{"train_examples": 97500, "rotation_deg": 10, "head_dim": 64, "width": 160, "optimizer": "soap", "beta1": 0.95, "eps": 1e-08, "batch_size": 256, "final_lr_fraction": 0}
Rows from block 5 of a small image classifier, named by matrix and row number. Rows with one number belong to one neuron. Each number is 128 + 32 x the weight over its row's rms, rounded and kept within 0 to 255. All counts start at 0. Numbers have three digits each.
After each neuron's rows are labels from the 100 images, of 14848, where the neuron reaches its largest size: "strongest on" is what is common among them. Only what is clearly more common there than usual is listed. The data: scattered letters and digits in many colours.
# gate: MLP gate (model.blocks.5.mlp.gate.weight, 416x160), inputs 0-79
# fc1: MLP up (model.blocks.5.mlp.fc1.weight, 416x160), inputs 0-79
# fc2: MLP down (model.blocks.5.mlp.fc2.weight, 160x416, transposed), outputs 0-79

gate.206:043148108072136082099147100095126116156129116173121081090137086142094093130164086071112074100139133089102100095138128138046102123123113060135196156102132151104137128177137110112123120115118098111079180164120154106115150162131133098129137091
fc1.206:165111147119088125166109098135162063062109186122077120148109095131154153119112164109070101123114113154172126073202091128171142163141071121162122094120109091098156167149136125118117118109128110077151195142095155126081086197183141134135142179
fc2.206:147134145113076124178098075139162081059148161080152155094126157134124111152118179173140136093073138111181114113148146077116173068114170166147102131149127152123142117135136093114158076126123129115095115128107172204204128157161167091160122147
strongest on: the character K

gate.391:067116152130165118188089151131078149130092129088182155119144191125143098101117164115111094149124106104135124131171092136135178135067112075039116141130139182083117087102099078084119147086076122054101114172117099173105130159105091142169154136
fc1.391:093109141164154144097152129152112108228118104159103108122140175113142143101116115128127081144134063137089144166118137145126166087079099107083128163152131135131117139092091093122182053117081187058034124113150142210138122109124081149110143130
fc2.391:139119116142154117127104161089166141168154064114134122103131121085106124154144155078169131126173097139112125176189119128115102104135117097127127099093119106175108161103164099095119115158131198135121095136120084146092117087069126162051137129
strongest on: the character K

gate.178:135112126110138072152133078094150101154162176110180085131086059096081125102147091115105126150170125156079108165204133136178128111099211160073129064157133143120088069147136160162117128149121165151140115129111156121118132141162126145167130135
fc1.178:137145128123143205167090148149132142127104099172065138186192168186099158146073107159177118126091128144128178141065081100149121106177061081111133153100171154161136141163114124123134193150140061111135143119146115062104181089130179130116113118
fc2.178:125153096139186184195135175151151110126095117129145143116161119099116126161168122127137158177163179148128179090112181177126115132145115109127134171141102169105145147106161109140149087182158136146100135129141104185137189107110137127097122135
strongest on: the character D

gate.401:140114192136093111131090063136142198107124089125182161100124126092131089137169106140112104108101152113148144100181118141088131134121108103121144167156135140207107148160080095111184117158132138158131140142144150106096155116104163163176162144
fc1.401:148075176105148101133117081135143182126119106130148208089140156106122102106181044178119120077110168107162106133197108138121121120126068128102147118139158142231110138167097107134205125141128139129096146157150177076108107129105176149178128138
fc2.401:108167135148170115139184147118189058072057111130142056114107119148095124125089206132152174097126082125083121138116105110100138135192184093109126124142103094094153110111121076130136096153140128104109114181109085142137119132151148089130108175
strongest on: yellow; the character Z

gate.161:122126144124155132118126145113153122078140121081156094139100135129129170122111159113067185143144167094136113125175132071084120118107184122171161116102090113123170093129136149122133087165105098102104130106094116141129168126102119136141170157
fc1.161:096138116155109107108166159082146159149116141149192090103097126184112175118146027125088181105120076100125158085132099164164141142134154155097113144098120110186119117117162161070116195093143137102136079159124192167166119127133102161128113142
fc2.161:100193089141097105140123174115154071111154124084153105139139106128176156092113168155163098103102146106107091099147128141088155175161158119187102105174165150182078117153128104125133133153148159111069132113212174104105156148121118083097155141
strongest on: count: one

gate.282:135136134127142126091151129145162081214125170120166116140120122152129133157124124162075165083158095120137110133136158172223126185139182106097125142167133134098103145080146132143115183183150104153133137137159060085101179142108080144146102153
fc1.282:109165184094109153138154145153064166051095088128153140104131131124091126171144143151175139092077125189115099153118193120089113172140142152130151126133101132114155104164203109151139066114153156066108077093107179147125155127158162083083154144
fc2.282:166130162143204117112099141124111136137154127140149129104145129106149145090157109139117121113147133153130084117089117144192101143108084117133100104174125137141121117161146081171101154202057158173117106086146129107142119152132185137109126126
strongest on: the character O

gate.195:149071113197139138106146143114177114154159142104139150110073136029087209196160170084130181128143062173112092109124166137134113156088105110118160131129140141081113176077184142067145166114096175059161149133143081152130083147150054137158166109
fc1.195:196038161169074164128134088135140140184114110119157149101083132096133186187123173166090163154127071134122106125070141122105096166139180176155125112186061137112164119112128147130174145116110161142113111166151143118157148165143102112125113149
fc2.195:103099138095123213091138131131157145143175121123103171057122123148135146137160141160142107074094189150113120131100062182156169135059123166082129157105134096141148117085126137150064152147104089115121122156191152059112153101140120132154123125
strongest on: the character A

gate.172:115133135122077164047044152190114151120139123138135130159175090168112177201092154055142167097190085116079137124164122094136104142116152123117176146131132182044138124157113115136107086110082148105132168126087150172112096048091135127104123116
fc1.172:105127109139111120157160134114116109133137136109172173171112111117093187063119122154093144154073114130094118142115164162145077159149105132130086119153095122135194111126171196177142177146179092104065123133144119168151156213179148130109163112
fc2.172:141150154117126212144151160125137162132079129106105104094120133133132089142088100148187066140114123121144133139117098077102134120054148160135187131145087178091115125157115153119090122103109188179102123141135137071171097180043127155185114148
strongest on: the character C; largest: C

gate.4:092118150153043120159119173153117158103149149174088080119167124180140152151112101173162100128113158176184110117211079135123174115174127146120111093161127081146121157158112088073104173129090142161133150140078151087140159132127086126116118142
fc1.4:198109124173207160159164117152047090140128105162138114135136103164160083120162120146098154116101159114135100136109165103082046132090132135148148169146137082183112143126128079120107096121095085100079194114166098114122138139074108130168127116
fc2.4:183167082140120110082108140082097095103145154131098075102060124087125135160137131110103166152180107119142131137146131151161074147070118137122156101196102140196083132143142158140135161131084120138127184123131164136145072112143113175071144122
strongest on: the character C; the character E

gate.302:099111134108103098145081136070062166128191148114150107125103098160076157144138136077102132082125080108059120124142106169126114157135121119164109170105106055120162144116148124129096081146146140148144135137100104094090118113166150111102127093
fc1.302:105113125122104146148115126117159185174180162129148089157100039157122125126124159128079150101158109105082068078078067154195146153180109111083105114108175133146132139142103151100042170087151169139165067110145134100127134130155155111102162097
fc2.302:165170097159127104120098151153139097111120123110126119175110066175083132109175116103113127139121117106163179110163113113136166134096140104171131154116158144110192140114099093112165023155123157173154166151081151124119180155108120177178167077
strongest on: the character M; largest: M

gate.94:110163142132056126092139076121174116129184132090137111092122133062153159118105119117114086087148145121132154122119103154138189098206103141130122128074114149144115139126153094167119110086097175113181113161158215119063117121130084149119107097
fc1.94:131140126090153121168127150174116142136087119130164140158080080155113126119106142111108199119129111088121103120113149115097068115087154095145144147194129152104170086146122188119136159128098093113080143110124084130205127148086130178108165157
fc2.94:117158182150112109098179149117140112115137112105140110115090127148092109156096192138160161135073111070164122166165154172195149126126206138112141178165085145185176143163186086137164105105096158158130182150191143136153097094092128191135136129
strongest on: yellow; the character L; the character C

gate.204:150082132136170160129124140132127105107110147154072105107146157126076135156105158089150098159117134118106129074154148098157109121138215120133149231154098125142117112098081142152140159154170118103194144097181222093110100067167153105070124187
fc1.204:118167109160106073158156154117150163138150109108140140120102125132157101115145144163142167107172166062167150165153162113088154109113058082137083053147152119118117160095164144129131123054067131121068141166057060152138144167102136136201098113
fc2.204:189120156091143173144117056109158156131073113120083106098069144124087057129122085132126075114110145153126075105096103116152157149152116182111151102102148160129158159103107137097146100156119145147177122160234139125117150086085111103133092200
strongest on: green; count: six; the character L

gate.372:055124177122165116137113183151203113105064091149166147147137144144134114178126152121127191104121079128139078084064110121136132104165146113139137165155134171089159141105195104153081067137144125163152168120176168100140121120127119103114147136
fc1.372:194152103132122224055132086124103162099169094102086100084066093147133115151129146098113055132100108168142156179110133132104178156110098119150077148103143104117101105191073126136120115125113113130095134155132076128115148107174159136111147130
fc2.372:083118104152137062157121158189087077136146130157064112126159163110140149126162074115122160122159130138183171145116096118125130136147152041143126108172154090105163151145141090144154135131121158116141095134120152088111045143124157153106116096
strongest on: white; yellow; the character 7

gate.68:101144134174122133130171091128123173109137110131106138143139083142119099154100143133102069114099164124155111114107123108082108128130117129054131113112135185104117125062154092119158205138100128135156152097111148085113145139171145173143159071
fc1.68:116144131127105114142139142143139115111145159084156073114109063123081129166127161086105159189152122189047101157152128109151154100135101175187103134112143140095169099162076163148132042147151113123130154084123142135125105120177180137131157121
fc2.68:141160076151138141141155130181187134148151125116147131116125174090124067113139109158135163130092177100185154128112179116001143131144123159095050117170169147099108146177139075158101134109124104139090088118160133109168108103101072148073125156
strongest on: white

gate.48:080129094141147117116132045166124126117157083096075103143131110121102107145081086154130122111183112095077118132065071139066149139123089114097140160138135115076130108098080202145135133181166105100148154102133122190166126114120085114167111142
fc1.48:148143116132137137159131141107099090078100108142100091080136122110167137123149079183172148140123154124127148139153076101106155111200116164095165172115115157150133150164116086096171139171140126134169090194186153101137079137119123114114179153
fc2.48:124164145184095156143155147148156096143095133120102171141134115181082108132091161110131089162126139158162146157163159100125101116091206062139142104176083117112157129099127130149177056145081134162073152144157131059185143181134109145173109100
strongest on: count: one

gate.350:120137154125165062163158173084130112161179123114172166092094131183105147155142120157134109127118106144143199159124138084166133104172117098105115157138054131122157058166108107125135095140104139094134072085104160191125100160137183162118131118
fc1.350:114120151079081119142146161148147130113114075131113091051152117134091169101149106154139119156149151130158153114149068194189108107161131123104114128130108099074133085134110053057163166153108140105083131143095121141148061130127145199141095070
fc2.350:149144119151166111096075137102112107066073145149175153148085156182140143116087136165103151179105190138151113124050189084156109177139106095126131160114120128092120142140072136114108143154160103189117105096180107087109112154113145151155132135
strongest on: orange

gate.98:137127119135132062094092128169128122179105122091146132173176122141131138121130184103195136123123127088130064115157130116108116093120113153125121115139159097043169076102073128134097136109095147129130137144078143144147171106095149109136109157
fc1.98:149127142095199095128093151100133109093145165130086131068122151144132085125151141099116111111109159110119119138070183115105162124144152037150120126119184132150088189101164142116143151088157187162166166086185177160141067103117130121175100064
fc2.98:075168107149139099113166104108150139029136138148116154085117130131130189130109129192087111129118159128150112088099074136095097145108148143164124097108126162123157131126083099112147076157129123120066165188080100103093097133107140132140124096
strongest on: the character J

gate.349:195215170119132141121091138148128091059081079112167112103108125127105165149166159166172143143186132127135164215101081099129151165138168090099172156163159171187105168113169104106145106133138154086163122141151147111130079091133140101136160152
fc1.349:129093089115129246109115098215168112131082106122145121085153138100077109168162115155135129204146151153125107118118112094092171112142107117149111172134138146148157123158103162126103187087080193101094119158148126078124081109119103164124145124
fc2.349:140120163130108122128150140186151146141097080158165159149136123136154100134143158157107112147131118040124140107039069135139109241120144175164063111157203196137075140116128117105113087138115135168116084141174086137111081148088129112131112133
strongest on: orange

gate.284:072130147205140147095130091146117143168103149116092098149127201107076164056088128131102108173151146111102122099146153078118106128134122081158122128053083078118110180094186103073071124141115127098143170118120075109152144121119124149094115124
fc1.284:166087161154166086076138073144096120129081143075119130159066165146137124103071100054118176082136158111127134185077153144149126214114188188146068146198168119170111116127161094150125111132163172104094133111192147086141088095087133114109139111
fc2.284:147136151089141151122121128087139172154149139153138164137111079142024161102086136139150180138209174134080131109167103161128122085125128143109169137188162130200131127134110114129077130089092149174106116090095110135099057112096101157173172114
strongest on: the character A

gate.101:064149106088124091102173107127132109152144144112146211197118178091193110164079155089116155102108118189135105122106130160119147103119153101142124184141078164170160136165149191133083113150096066155126117105113145110139186153105151136119112059
fc1.101:150108130115156152158029171103115168117171161158096098060124081180076156126110140109172117125121158152113113150151132183145120143145100118126157077081141109124130095089135095111170135122118158094141163084108127151144048090086077131106228187
fc2.101:134140102161159146118109136178123174085080146127162165124123117128142088120157075117110102134223155148205159125119177136086140165147172108085091142169158165107139079090110127135097130141120144212128114153109173102128127081109105141087165131
strongest on: the character J; largest: J

gate.55:157127118124180138214100091131085107165191167113124144095096140165186168145174088089145124114097088136130131067126103115097157138117181143132098171191170155128105146204142145124094135181134136141125088188093178156043174161140122109138097109
fc1.55:066099109130134189062120200117140142134123076152102111167126119098080104104060079155068144161081164109166066179161139168094117154136113129157137133166126102119162117108109050094069122121109136100125156129133118115159086110118077134115133166
fc2.55:148087164168095160128133151139162102218061131141124158131164134102134071110167064140184099115145127118077136121128137149096129168131089096169130114115095183110169146159111212113095161126098115147148125117184205101081201143117141142096113093
strongest on: the character Z

gate.369:071089146087140112152095141157161130081148164185113123098101120090176119105114105149137124149126135123173148148132174102146166139195133144121151135165157172092138118136131117094162157108117151103119129167129114172142096129147160136143098033
fc1.369:128113131093150112146144139144149098115164154157135059104137164088177121106067104144145151187128150153146144099136127097154137149169126116135120114171149145061145139158150121082154127097101163124106104151158124162137097153181142126088110093
fc2.369:141104065161153151129131075119109121123132102140132121059125123205091129158118152115088175068080131125136168141217105068112145143152089110042118099101128126141149138180099123137170171122171133157159110196075156115153110156156109110142150119
strongest on: orange; yellow

gate.2:121125106096103147136110158102147152130136080131097135101158133067162108124143140166171138118075151109089133157120148128110135194111133140136106091062141138122121089111152172172199140079083085164111090163203178120130095152072162107107133131
fc1.2:102119140104125142132158129158120083137122151110172100141111121127130107126126092089130156139117137166177099150113114128159151089153120133080070139132144178114193135181188105140093107110173134144104120149171147113101114095100133173160148073
fc2.2:061106176114160119125185120090173129171171140139093150086132144084107132104127156184114169125123057148088118129098139136134139129090128126162128144123101069107075193150131128147157153078095160160091190098167138142150099149146042168132135147
strongest on: the character O

gate.17:105139174102166114116092140151137114187164130133062148100088134084133132171105082106169125180047126169126152143064132096135168154138126174148104139087094095139166135138128160088157119171166136133111123084154131122155127089130110141127095154
fc1.17:128093143166118153112104128103141117180151144103093130114159135110117155099106125079152132116071093164077105182112152175158186166079181126134088069120105122107118191064143181076122154136169109151112104114133132156173157111193136147134086119
fc2.17:173160109100156098118118126156171096134099082099166177141141111069122160150080113131131148085199177195152087142155184135116137097129138142185141165155104149123139145141148185155159141111179151158159130115147153113136124122110112131181172228
strongest on: count: one

gate.111:165139096171113122138159110126064090112129203153168159205146179158139083113153133149148054167119063074139201132144103100143116107087112135104118129147154135086191116078127129169078185066146131137138161151104108066085170057124171122170136106
fc1.111:122155097170062116177166122181113117064114159110120159120108158137126166045111158163151095097110114080106183118171114103088051156142156071111078087126169128160117103129144154143190131059135099142087138171116083102118070100092114089152097129
fc2.111:099119103114106145131088130126103106144140149122129168109103113099123142158168143127139116129095149104141202199117156068112138149117116086178075186196097155134145122123151079116155176113153076094108126150143159101125087135158091139161146145
strongest on: yellow; orange; count: six; pink

gate.300:144171099126124184130106164083128098154120180113090090153094125116130055152108107159098127125119102149168142117089177130130068134127124065174199109103082085180135038144114094143119131120087131097118137121154097163138109083152186116134153095
fc1.300:107137123161140126124111115049190108157106135097200074173116166152067075157114121161102174146141152140160139098095200173111080120086112070121174076100111123098089088157109130107128130176072082111090113160191140128109085112173145140185139117
fc2.300:124140151120159120140076166108136174107110128156094085096170130154137106122130037101144102192121085107182102158094095080109148130178158113124194101090141067110127179110127098178141141128122199169120162124135092120111146163082178113095104166
strongest on: the character D

gate.40:152141092122153170127109127176110142114152179166103129144158139081096121177116089102140171152118136096181070125078118157123163160119136164111150148110127146097179106121140095160152131181107142162126183160164123163102123056138118144164110183
fc1.40:103133141170084132125145106054152079115139082102107129089113119147144066062169163180103137134104140186107134144162155124108122096102153114145135073114082103144082164129145175106094120101163080100134101110151126108129186195110131148122111095
fc2.40:161113116109093140126084190152088138089120141167110160123102155119121138156130079164078117117166147073096159137122162113139123162099152071104191138151096140124202125192123124132135126066135158105134167079175147032069089138166155139096112101
strongest on: white; the character N

gate.57:084123120152162124119139154130172117145161121126168117128098079163141089143130146090182077121123077146158133073078187167129149143121151084121112157188136164195117114116130188111096120105102097111132183167141084094129100223135116159116109092
fc1.57:096117124158120140146147142128192082100175100124197110100104049128121124105172144097145108144089115161162161056118201116134188112131118101121138141162145150209132129160119198088124117078052090116130150147140135106146120196122107151090126124
fc2.57:140152126098159109126060061160112103154095117210161071155096157133151164139104172127155082127118138086080111112153169122161115087124051180158158144086156142154153175184178125102150111147076146110115166148151095122132125073063106091117077144
strongest on: the character Z; largest: Z; the character 2

gate.408:127112054108151119127123155144096120136095066154176143106140133090065089179125194130151110172140188094132218091101140102120127138082118139100130117106095131147113123126122181145064180159165113156118172140195113137107102103172140129172159070
fc1.408:082112146158105147171140157169098150190117176040097107159157125144203167129118076080139114125156078083165143165133116184138159148155119128133127138171112062145132116115138078152125135137053089149141131104116074102116172072087116166061122192
fc2.408:143083108104107099078181124044138101156197168162127147099053137134137153115114113129135147083127126154118082119171108150154069100132150088089113086123052087085134132089122093202189103122160111186090169130128131156127126085130099105101114136
strongest on: the character O; largest: O; the character Q; the character C

gate.187:127108119117134133205220118189117079127133084073177122118148147167118093133150154075147066124150100082142135114120165177107130111182139080102121102140096183160134128142117134121141081160112129074065089103071124166147099116152176186156171116
fc1.187:119066135110113177141122095077119133083161124124153073173132176127131153112086176105114130136141095175141100078118107132126132147113118211125120135195117143119179103090104116131086129156093096125119145194090074162098165139157077176116084167
fc2.187:144122101157167093159119194135070107141093118133130106117165086163120120128151165142150115124135177171104077085089120187099157183158073118158125092056107197144181124098114144134145143100100148083119139118115110085146140134108206120145156104
strongest on: the character M

gate.238:115143145093145096171150122132152122104112118134134123094117153139148144130172121079199135133136097111091114050102098083046184141145098165158129110163138152116125144124035151117154154133097081098111177162081155117107067147134122100125195151
fc1.238:153041145129149114077140168114097146136092123126128150147162114140145167125098165169074160105147161124157162184149128193167130114084099128091073133106138112188131105156155090191111140142100120132100115102137146113142094115096123144145055093
fc2.238:195121082145141115170091168155086105104157112111096136094130109164190127157061128122179110105133144140072150130104081110090142146122144092159123104129186116126142151141119119160104130098105158133148116136162136173176121126105162094163154114
strongest on: yellow; pink; white; orange

gate.364:092059140105166179118082133135146118118150153117163143150085090143127106114104156145117069090197085137104159206157172137089105089087093107130111112150039084131143067100117105152150131101110084133107134123140061191129120165087119167123107155
fc1.364:077192185190100122190130108122150136153149103123127115097134200120133124093145131126124106150089079169166132123148169110137142160119094146154058136070152138086136129083140108071148102156144140137123106112068101118103084129097086134196130068
fc2.364:119128114118092141142146112102190097098109123077090111116130170111140112114140165183135129125096105125122129114138104138092206155099115105152103129167130122152104126169153109118068136153147140097141095115083065061110077125171134162127126117
strongest on: the character O

gate.393:167093200131120113106082150170127119086113122169152156088125133153119130181183182092122135093094113104154133082150116186127160147117137147087171163151152127097136152141058083090079161131083090127144155112144145091147114074131086059158094132
fc1.393:079147072158145111127161126133078124125121138085138110156150089139166150077085083127098121180175121127125156107135095114130079106117125084147044152110106058088129133068153114184186124129180149095110144180095098202148125164144163174097118088
fc2.393:148137177116152171136106135156100120174116089149095167152190119123155062071107084117142126124152167113119134181080228112143129107188149098141141143107131140079152104095214165134101148107106180134117106068142169112096128144097138139140089145
strongest on: the character C; largest: C; the character Z

gate.388:134118160145171083094145186096211108173158115114133094158116091122102143161188135075169091115091127159120159153167125139161132110134167125134123162157139140124116124167062110127111173150151113114105128165151168187118091175122123125046159067
fc1.388:157110170163128130137084158117204126150126121135120116133071122142092163204128142109163108135060111119155138046134104145101161191124147066142113170091126184147167104117080105098133126144126092146072094142115096153123093091160183113137165154
fc2.388:120141082102154168102124129161120101057105162135152107105137097131093111104159109133103105159134171159160147074163190079098130099120094073182154163084132104126124167183133129108147143158129186125106129124140061081157092084143157142166085168
strongest on: the character D

gate.141:126089130089132107130154113103207125117136145115144113142119147187124113151177176160134179106091149119139115088176129076151120125143114155074089155126136139113153067128084126102188102101118116136180061180158078106110118196148112110150176107
fc1.141:120120096110162139113151123110191148096162157139186146156097169094180091065128159143099192125111095171146123076191142102084123124146115184122210173136078149072124050084133140111157115082113122133166067163138141187094136153132108104114146109
fc2.141:084170120176109047137099108110130184156086122151139135101107114155119101105071102196111090119166124100102149122133128132174146000084111091158101165135123174153122174127122098175120117155175088161134167148089117170139160126118146131160158098
strongest on: the character J; largest: J

gate.264:123101148080098151192096211144099152096114181128095107104143104131117166179107103129139072099115104121168169119115096149142150082151162102136102156168093153160120130141088068122153109139109159091085123169139168117152135088082183143137131152
fc1.264:124086117121140169058141105107127151137140089099182114197150157124144142143141157169130187147133155159090079168115148066129119161126106168160100085129152113108116151120210139109079146171166137138107139111164076150132166132154087121149154143
fc2.264:124171135158086169162121124205149131128140113166075158118119111118091136129163156105163087154087115106100196107135110133123132118109142176080107097119134178159146084129162091140141135068160149147144096169116093144156138114091123105113190096
strongest on: the character Z; largest: Z

gate.131:131157165184204111115089138098083127145147110085137128079176124128127124130112144154178119121081145051161145180170111147095109116107188098156135104075145102152105142166174103101149096154112199137193156162103141117158113108157130138172078120
fc1.131:129132166192186129087099077100107123159124077108170100093199140104137062146166129121194113129112099079131112165138101151132130128184140118132140094127172093152098181147162055083140093105151115190201171157158166094148111056158125120142123080
fc2.131:146177103053121192125175105147127098165074167156102083160146151086099098153171123127152101175133149158136142092132161133143106078120180071114142121135101134187115117168094158120104182097079156119110114196122106128124104179098172132145147137
strongest on: the character C

gate.51:143088094153156088101112095147124074135092161079157130119088144168126147123088135143028138125181130088149125092192115127175175112167115067112111090115169101132141178067063153108132119107154102118188113201114184162110146152095100182119194163
fc1.51:148118154176141141132071046045113142125095160137131091114126155143105132127122167135091178103118121111168124163075070126146157195163140142121152013097101162169103159143152105115113125095113169133145150132112150136164119190113170128135138134
fc2.51:137117064206149121091121090154120149092125153103181157161107112171121135149158092145116126127104191085111099075109113111095193141108109099130110087115067172147129098148099113125112111096170155107083117158152156134149069154139126161079035134
strongest on: orange

gate.368:152133068121079133084180140140157121102126103154081109066125123134128127139089175118148117164131113146148119144174072056114132084137101179098191110111100151101196065114122111131135126132114115147144103175148140131138084152146123124151102147
fc1.368:136091135131099127120125181130127114115126140175178139126102099169119087121169155093171140071111089112168127149108082114125116170114158159083136107161153166155157053186097068180142111084099098188113144133224170099130137116145122106063134162
fc2.368:141109137117077091094117160171181111167109106124129125120078130165118190119129174124080083129096154112088101080220142144143176090175140113119114197106153107160099151104140171058118179096192151135180093113055181179166150114143169102140146180
strongest on: count: one

gate.199:127152151136085127106137129110202120147113087114160122162174099145115162121131080122099069185164168107150104145117084071141129072131164134134117119111045149140151106093055155155077102167136070162147161112111162142137125159122185155129153094
fc1.199:145069171109113089065101116097136184168150115126090131108134176118090187091143146169112127108156147162129114144114144155115111171104125080143141140109178167100103152100204185164178111139149172109141110120086118112106098124141167138167114094
fc2.199:095132102119152116118126075154113178095128091148106087161156058119160072124086135138148133172096123085098095116127136113126080088137129071141072151123098174195072132104099171114141093150148094162107150148159143134171115156076185136167163146
strongest on: green; count: six

gate.76:133134129067177111200134140162131191165114165158154123142092150150121066164142181178107108154144192124127108191133147134164108086163141158047141124181093130113119102193139169035114153172154126083104126165172111108144152119128118174129105127
fc1.76:179150162152167080166142096141164157140131132135194129129130071175096130117088183152100121124110125131112112137164149095178133073171105158027152128154113084115196091170137164109109095151171116104094140202156082175142146144114139169122064124
fc2.76:096108118050188154144125132155155084139101110152196117147119087142111159036128165176145165146095126154062113105070121077079133149205107137155089122149101125143144123120110068083160162198140044166119148117139097184119111096150130168123146137
strongest on: the character Z

gate.6:113151122171135104114162147123108168111164116123057094102183122167105146107188157114147106148130082140144164125110183181086070165136125028094132059106174154128112182160151183138150093065149107130144165130137087144119108145077153079056128114
fc1.6:120125110122121156123152131086143137171173074147111167140154146040132094133182136108161136201086135196138149117093116120167129136097148124139151137061082138135115133163151149087143136183101067117089119114127147129146133081137168076124149112
fc2.6:100150143163091108113098180101109126128134194076143187087181112081174148125087167143118187125154169191130099166128160150099109136112157107147111179117140167107160107140155123118115135104127144133204106123184119146108187100188183096137159176
strongest on: the character K

gate.343:061158215147155108161065102101106137074118131163181188127117185162119096096070122161123172121142186119135128151148111140100102123192103139141128148093147150132164099163073120169150147123152078129161070189101140111146109143172167176090053122
fc1.343:150122078084162089128149045141133112166131093089187118155137141184087164098116110114147148141100150084115095138109157093154143182131099085162086123110095161027022133115162158132083121122124176096153114109181101146107125147193162098158163121
fc2.343:184150099130097181167182149162126099136083140189100120156147122109109184141155090173167051157106136132157146141120038131144091152137098158098112103090128114125139137082184179137121139117111071148148119122085089117181145128160147152102120103
strongest on: yellow

gate.301:159150173129161136178111115145088169111099169138109070147086110177126105141143088114138101160186099114191154105073172118119156062128086120192131097156166122103109102091073084077074097103092116081106122126084149063098116091140106165157113137
fc1.301:131138175163155178095124182130139164052035168172113093138149088080110109182180166167133176106203152157139166128106122173107137073124120136146137136150132134110142185188081111038111152118045158132082133110182110101143126084122059139082142088
fc2.301:139141118137025184159099131168161119172097124131093059163094144088154155129160168104102156102129099117120164164101102097076134074073139121132131133102140186135112135162134171111103126138045134134124182170138139078123121167101091165131135178
strongest on: the character M

gate.45:147107154103127115085124126141143105098120183099159135114078119123155167119197152137102096128129078182156105136110078124086142140161127184147155181166120110173161215156117159119094102135118122170138139114139190144054143054112083116213083108
fc1.45:118130148114115139077141091093147107113141101164094089103116184113107118184119128184155129067096140104082103169158188192128163146124165090255119124176121133169124167135114135112110112106083099143179167108140055136175126102094121105087134134
fc2.45:147121089169103125146091120184172118142166121053135136080159120153151121130155108151089190112122154142160118086161148105164104112142103035136150104104140134135102105160119097145072143193108136165096192170146093144122141096153136204121097143
strongest on: the character D; the character O; largest: O; largest: D

gate.357:156182088162116149196151093157113087134126103163085097126094137116087071110143160184119136110095107105141061129064084114138094156166120070146122164059105125112143169155118172123165121159173135171113110117136092114081094112141110151156105107
fc1.357:119100127131111129123189104131171169117135083101133153164123174137133150140143166136124135102047086188148060143088115160138121146149115152152071143138138092170092142117131104121132147083157138104103121070190175116118163142122089149097143102
fc2.357:137173141090135124126106146167133163146176150122095128097157164149140131124098148094108169142097106138096119105095119099166181154129139152131138171060133108106079161132161114136104105159110168151162118153132182166146129140121154140172115148
strongest on: count: one